config.yaml
pixel_unshuffle: 2
upsampling: "transposed_conv"
momentum: 0.95
batch_size: 128
weight_decay: 0.1
Rows from block 2, named by matrix and row number. Rows with one number belong to one channel. Each number is 500 + 25 x the weight over its row's rms, rounded and kept within 0 to 999. All counts start at 0. Numbers have three digits each. After the name is the row's rms in percent of the matrix's.
# convs0: first 3x3 conv (model.enc.1.0.convs.0.weight, 64x64x3x3), inputs 10-14, a 3x3 kernel for each
# convs1: second 3x3 conv (model.enc.1.0.convs.1.weight, 64x64x3x3, transposed), outputs 10-14, a 3x3 kernel for each
convs0.0 102:498477493504456523501522506514490517564502472518495504492487525483506510503503467502500498504520459496552483516506476493537472476500509
convs0.1 100:510504480552453501504483531483500503487502506501445462496483473489520501497500481496448488469541591445530456500491482496513463544493497
convs0.2 107:492498500465538475541498452500495493504391502519530528497502499537502515518502498507561500494450524548489531481500500515441507502495491
convs0.3 108:550515489532550520478516474511504499457459495530499503499491490494475478505500506501501496487482478527500449480398503498505462448478502
convs0.4 094:535487515554495461496475456499536500499411507540538484506510512505500509510502499485511500494536531490499521490507498493519561497500499
convs0.5 102:513502524503519507502547508493510501422497494495522481492495491479469503482476500463524496487484466499490503480468482479469453510500504
convs0.6 104:495484494487509501507512479514503501502507495562533508511498499508491503505497514482483500525440462504537435496449450499511488499497500
convs0.7 096:465456482500471494484526492500493483502442506506478468509511500486498487501502500472500525472512484501462485562567495453462520534526500
convs0.8 097:491502502515502491488479502485477499459463524502513509486501493467497499515513547481543467497499510501479524507516489501532508498493496
convs0.9 095:497497507471622528506533507440502492507540499502529504515523488519509502519484510478501489499503478514481497499473483496422472502525499
convs0.10 096:494519518491525488503509505531572556505517532489507516499511500523530500507496505500530496553557518538544495530570514534586529507523503
convs0.11 101:508457470499492480483478500504587438532493501497500498500499501467506508488489504516492425501501500498500519482506481491522510510504492
convs0.12 101:479471491516498499503503502485496478482493512512503573476472506498510496500501534503487472525621479516485474491404489505584520478490501
convs0.13 101:531497483520464517479471564492481487500467502507497498484496505500494509501498508493500524498376508463530510460491518466499454500486504
convs0.14 099:419477517458522481489502513492520510533483454499507472525493455490460500534502471537517506548537480531436469487500478519499499509496485
convs0.15 102:500508495515486499501465527499501488497569498485481498525485494530470504534491502484501513486484431498530503515514494538566482507501472
convs0.16 106:483472477503517495457519517495484577493528471491491517479514479513496456489497530522529497464520501503563489492500505512465506514500486
convs0.17 105:506497479500500501496495491494484499500486496502464477487510497517529507509542489500514503497511500503492500501467450497558530508592541
convs0.18 099:503507510510506488515525513501497500496501502495541496477502497485548548483500498496500468478504515512514504503560495502472500489468499
convs0.19 094:501516494486500514496512544500510552499502464462447498467481487497500501508547513486508496426497500507464492501475471492510448481493518
convs0.20 094:503528454478513505463474543526527487463499505462484495476500510528501505462492497476458443480481431484466499479503525501470489485507496
convs0.21 102:532495493504502538467503504515498503521533518491494537483501499511518496500508497529494518490549546488491492483479552507538485505499501
convs0.22 105:501569520510498505474485500510582510536540501502502510518498504490531511482500509517498512505560473500500498482472504510530499477500496
convs0.23 100:486450475525500423495500485499475519549501515505615527492482482536519493513499512494497526509476463501528502496498421443476491470499457
convs0.24 102:520508476484503474497496505495449514479471446497496481493498472501477483509500501491443481496460507499481496474486621508447487496500512
convs0.25 110:494502479493511446513485456497501495466510512499521494501523483512517541522504465481462504499511537485480534500499476417478532500498502
convs0.26 099:504447511471483492505539505502527490515505495479505485492579493496515508490495493490505498495509455498474507500528474507489489538500512
convs0.27 102:501502505488533428484501501539517500501436460501471495499476490500474497516500501440498445459500551495489491500469485482445513474500499
convs0.28 097:484485471510493519475476501501492518467405500480470463499500499517518499533499481501487416460511491486509511478481498496527495497513512
convs0.29 095:487500500465507525500500507523500510444409492502502522544521505508511476489466497481470500499458510499497486500553498472557465512441448
convs0.30 103:484477499495493493509497504508497479500523466503504494500487487498469482523512497485478496498516483496495462499500493468470498476516517
convs0.31 105:501496506510466471446475470468458467532500504470500515513500472502463459486487516495528465474469429513510502501513493453473477512516500
convs0.32 099:499505535442514455517533461497491495500500494512498511526474498499441476499510498507499491545540559508433496481502504491447510527506535
convs0.33 096:510493505466426484492488482503501453469469444517503481498529537492501504483500506494499501513509591500487502502511524543517559513496540
convs0.34 101:498496500533536430499505491496495462537505501496474499497514501487481478503499497508427463497531576506472535483496458497506535477488477
convs0.35 092:508489475501514497493509477490476476481500495500497525497477473462500511501520507445463523466428461497489514458449504493506535512525507
convs0.36 101:500537499478527477504510574493472480530558494501567617501511510480496561515548576502521501504463503522461527507499506477501502500526537
convs0.37 103:488530517509499504473516485504502535463501490507496549499499499481479498501496500508499482498546523499507493488495475504528499497497523
convs0.38 099:480485509471489492494474504500471514536487500503494507513498503539510500487498493480499500543510507479485486502520541495478525499515518
convs0.39 090:531509463494475460498496499486470514488495476521417430501479489522499443504484464552495549511490548502509485517480573519504487507497514
convs0.40 096:483437503490501501500501483500482500488524498479574525474511492502502515501481492506528511498508500485503553508507500503522472479497476
convs0.41 098:516503515465478495477518501508447498501491492485498495456526498499498494497501499453479501466477509516539498495569506502481505467504486
convs0.42 096:418497474489495502502499498523499507556511439532527529501552538498531494504500494512500449568459459490519504508520524519492429490487501
convs0.43 100:495497500499499499483494468485498489509505515515522503535508499519542525471499509517497502537597562496521486512540547496527516461499504
convs0.44 114:505491489500500470499464487494515492498471493524491455505528493500491497500497500480496483495498575494482497501478500500493495500495498
convs0.45 099:503499503514384500551487493501458500499487499515501512484485504461434504493495503481457470478559468481488506453500500474539467461520509
convs0.46 107:478500512501503560531479467500516501499573545485498493494506520500491498500459503500531510520515414468540500512501477508526449503491484
convs0.47 095:501500485503502501467500480509485485517496491506449511501500529503500493499495500461439492496501498503435490515504517493524499486484486
convs0.48 093:485505505506536499532447501490504504498502500483450501500452500493470493501492508503482418508432494518520499529501500482502511506485485
convs0.49 107:488498506546489501470405533500516498490515506483477499499460492475504500485499498471501504499486497456682548485493503427568481505517478
convs0.50 104:504497518502534506486493504490504496485511525502516499491459482487492507501465475470510524490472491500469509517537494493577467486548466
convs0.51 090:498540499505560497475516495498540532495512498496506501494498500506504500485498497509469457497502474491488487508448478492501497490495503
convs0.52 102:506491497513479510499522503499482509487501528503508498489492526501503520500489535509493503503519486494473504501533520515519562527494451
convs0.53 102:455500500547483500557522488517471499496499558493504499495504500491500519492508498507519509506468499511530508496499503479509497504484483
convs0.54 103:496510497517500487465490502506502500526493560493498502488496509499562499500499501495486504490508526517499522501463453469508620504433523
convs0.55 094:493484484498502458506519496463487465510514494497497488474481494475464499490499496478506498485469507470500525487552466500501496521525470
convs0.56 095:495499457497500526501496495515475497471499466501473457459464500491466433553538513518593506507469465478492480518503527506439496504472493
convs0.57 101:488488508449481538504481501507498496496496498461479516503502500507500500500498501497534501497499536510461574524521502530451493473529508
convs0.58 101:508500445500531501506510498496490483480499500500490537538471496502501506500501500503444552505466504480443516539481548493448479480495498
convs0.59 098:492503504520524511498537546472480486495499531504535510500478490500498468497514461513503507524501498524528534516509533496511499510493469
convs0.60 096:477497512521479501498496531504502538504493506472479494500513495499508478502488498498469479478528450499562490501500479531566486508454487
convs0.61 098:487536517525480484509499501498462499478504494465490500493390438493439482427474509516514498487493470511465507486474463484511485520499500
convs0.62 101:501495503515494494499501501523504493500488499497500510493490500465514501490531499510498506491464410486496489494496500500533570517501516
convs1.0 108:491508521509603470464479491549509500500499501489495502502482523502484502516495504451494538477500523491506491499500499474497504503500490
convs1.1 111:518462489501465505504503509505525522543490522508490520491493504472499484538505471443440485471448515501486477506501483532503514499501513
convs1.2 117:520491499461501526444481544466497494501563525486475482503501500495542498476501508466500501461356458512425502507500495525519544500520491
convs1.3 104:523504497532540532488483455529457462500495518504499410426426481523520541513581558505481497501490503468503473511502514489513503500484511
convs1.4 110:573510499519497495500533516501500478503460524498479472481496475505556498531510507509498496444456494396476501485516494504471494485501494
convs1.5 092:492500486485501525493492500492493498505533500498471500487506501504570487518521514541515508520364551503531511486482520500501535505505499
convs1.6 106:527504487526528507497501490457458476512499500475470503497488496505499496524547520559507521519495514489500488493500502500502488520551503
convs1.7 085:502502527500501498506497501499496506530505516501493487506511505526504523497578538511501509486523505485513500514509500556522508501494467
convs1.8 088:500487480510547507503497500477500500473502538509500490473466468503501500546502516520503503513462474506457475482496500514511458503515488
convs1.9 112:502503494486507471499519519516501495457397435533494511490468486500488498495498554492514450496533509499512481508523501592588505501500499
convs1.10 084:499497510525586519457441481471458501491494509511481499502513499543572525501504505501506500492485479481467487501505503473416473497424490
convs1.11 096:491502499529538501497513485484494495585515488518501466431495488491513533558511504461491492497477499463503500505488481498491454552549519
convs1.12 096:498492492500503505511500472475494490491410496535544516495473495482500503501526519518495492500491486505503499480492476452433498486498490
convs1.13 090:501503513504549507479496474516461488491500503510497514530558541477555524491497527470506513477635500482483492513535507567520456540545479
convs1.14 096:494474504528542475524542501502511481500467501505468521502476501503466497548498500518534514493475499512487500516498472505508496495497519
convs1.15 111:497502495497478509517500493526446489500415475489501461494484477494497501522500488516527500519525497510498481503500527488434445482495478
convs1.16 094:445487504522502445501493500498500463514506570560448470497513492495488452513485500511501500507485504502456508479483481481507483500500481
convs1.17 116:521493483486496503501501500521509502463501491492500487432459456485464471481494506507529494518526500496507526475409486474433500492500502
convs1.18 118:479478453421485488504505493482486491481497501503497496518483511497471525485470527500500505498499503529496499505504508545494499498554497
convs1.19 086:497512513495499550499511514497471513513431424517510528479513503534515514491550533498503504517507563485500502507501489588651533517522510
convs1.20 094:529533495515516570481501521484500545500502497457455474505489519497499497505524507519493498518522550534532495499526531489517520488401469
convs1.21 101:545560502533486500536514530441474499446428518467460461540506504510495479469491475517540496509517467504541494471502486492473500500492481
convs1.22 110:510501536502500536488475509499500517488431497474466501494464528502495505498501540468494499501494502518504485504498455427434481510498543
convs1.23 083:503500503545501489516499498473467484470490463495432491494516503500529502521502506543499503506471463493502500501449524531504528499463498
convs1.24 112:493501490528509497475513511512501468518513484518501430486513497498525502548505499499519505507497515446514500489504492483498495500487499
convs1.25 097:497502476459497503498493466482495491534500510506502495499499500501500497500491496492500502498514494468502503539500489404460498502510533
convs1.26 108:505511500488502502480498500497493482493501555499509534560500498521496497501498505503500498493487522491460497508493504499494500478498484
convs1.27 108:493488517450541505485574464499547472499503497486491486518505500530521498501493484488508499509504545496512525506522511513511510501500502
convs1.28 069:500490499532536589514496487509493510510548499504499500471460486507503510505499483500490501502500506506509502467425489499435490500484531
convs1.29 099:494490508484492500504502501505499491463469448488511499495511518488536494498494489490499501492503515508508512500505505570620549500454483
convs1.30 110:489488498531564500500501507496482481503535493479519495500504501469500484493499493500498472499547478499513494448457478509574497498501501
convs1.31 097:567569527466506442514552513500502506498507495500505496520513496519505488500505502522497516522482488503500509515511499497489506485500500
convs1.32 107:542501487466491519487441475480504530527500508506505482500500500509540495502541506461422478499467487532507473520500504510505500474510498
convs1.33 094:494478439521532562492497525504500503539513496539500498454478481500504500499510497453489487464467487507499498495503517484506485416500512
convs1.34 111:508469504499507515488493494523514483521558489463485460500501494462481490502525497474490462390489478500518499505493500578507501517519529
convs1.35 090:519504484490486508487498533486485496516549507506479490525496492531597531494547496496511527518467530519471500505531531470490535498491580
convs1.36 094:501476496504505477470503511378433500408460509489484506468512538491489549490501533498521501505464475483500495489485494502484490519497470
convs1.37 120:477506508495493505448509475495477487501521506436483488499501491436528499539531510483477496415417505453429492467499490540499505535606502
convs1.38 097:497488510531519513504503522514545525560521553500512498516497451503510464493483494502483490467456489502497499525504504498497504518545505
convs1.39 097:486481481474424483505527534512504500518518509567501490478514504499548461528555497493478501430448485453500496505524490548522515503481490
convs1.40 080:489481469572486501494499497496502500496498480525485508482491473504501490509508564504480503539450509497487486507497503503500513499432496
convs1.41 083:496500500493509526501499490500535490510501499530477505490505500504538527529530502498497504460519501413501497498495503524497455596536430
convs1.42 082:476513490492498486502571520540500461493507400495484473500513574504446514524498529509500510427477496501500504495508471560580501513476468
convs1.43 110:499499515508480504501511510523530519465496523468479510477496507484502476500507478504504515476478501520535506494487501410445509457476522
convs1.44 128:478456481470500481500540499502501498460478502497482497501503498518508505502479499500491501442489515484504508502498486491498506490459501
convs1.45 107:509511496501461500500479509480571502500486489525500497500497515486495469493534500492487500501466503505470478486503502498551523477438506
convs1.46 126:496488501444483494453517502500491512536521501492513502516541503529548509497499485486500497457479521455449501500493505505505510507493497
convs1.47 080:505500505486549530476502507498528514545504501515496482495501506494494488502491484498487486439498497498506503518512450531514488540498517
convs1.48 092:489502465496535490508504503536525498494477540504504499495521490525541503544540530499502480520595526537511503546532500515513529490472489
convs1.49 122:476490496462515471458524484531455532471479491491501493461493499501509507519529551443358473499496485498484507500498500500518525499500484
convs1.50 076:496517475504490483503495498459517500500507471557505509483481496500496489492422497505503487472498492508497490500496478499500483511498497
convs1.51 100:502491501502504501495498534500514514505500502597526498493475509514489497504500500487499497547611489532538482489529499498557593501503492
convs1.52 075:501487478429562512522601487505496500477458483493519495500514512500504563535549495501492562500455502512491483494511500437472460493451476
convs1.53 102:505486515511496500507499492568515487517509530465502502499499475512510468505498500482506508501535489506487472504493479490456486437485495
convs1.54 103:522499497497517498470497529467483486500496499452461507499518503498487501529536500437506500390446499488475499501483531492504500510509505
convs1.55 082:482498490519484503497523524513494509462456487510511510547499500500567505498556514455453502501599497472524501496469509596529527509487496
convs1.56 079:499514546492482523484491457499500522500478489503529513543490502536580514513508510496500499512500499500456495499560501506542500448499483
convs1.57 088:505489451502466507473501502478517546505465487482480499526464471498502503494522529458494503494498505534502494478430499483496501493498479
convs1.58 084:511510480500487500504498503456494501493499499502489501503520525500563493529523459454535513457453482485485495545513524531516512541454525
convs1.59 088:483432497512484500499491513495471519490496567510492551506451520503510500606516542490503503510510500503498500483536508484493485486499510
convs1.60 112:510481499495500509497490499477515549492531544543497532507464487469549484494530518485422537467463505516488495466537499463511518502500495
convs1.61 100:496493496497497490508482481510515578478609601495535513512525499512537503534493495486517500476502491505525507498522492493537511490574587
convs1.62 107:505498489486505499476505507553493502501499493520529531507508441513503465514522501537503507497536490506506489500503502504492468441482449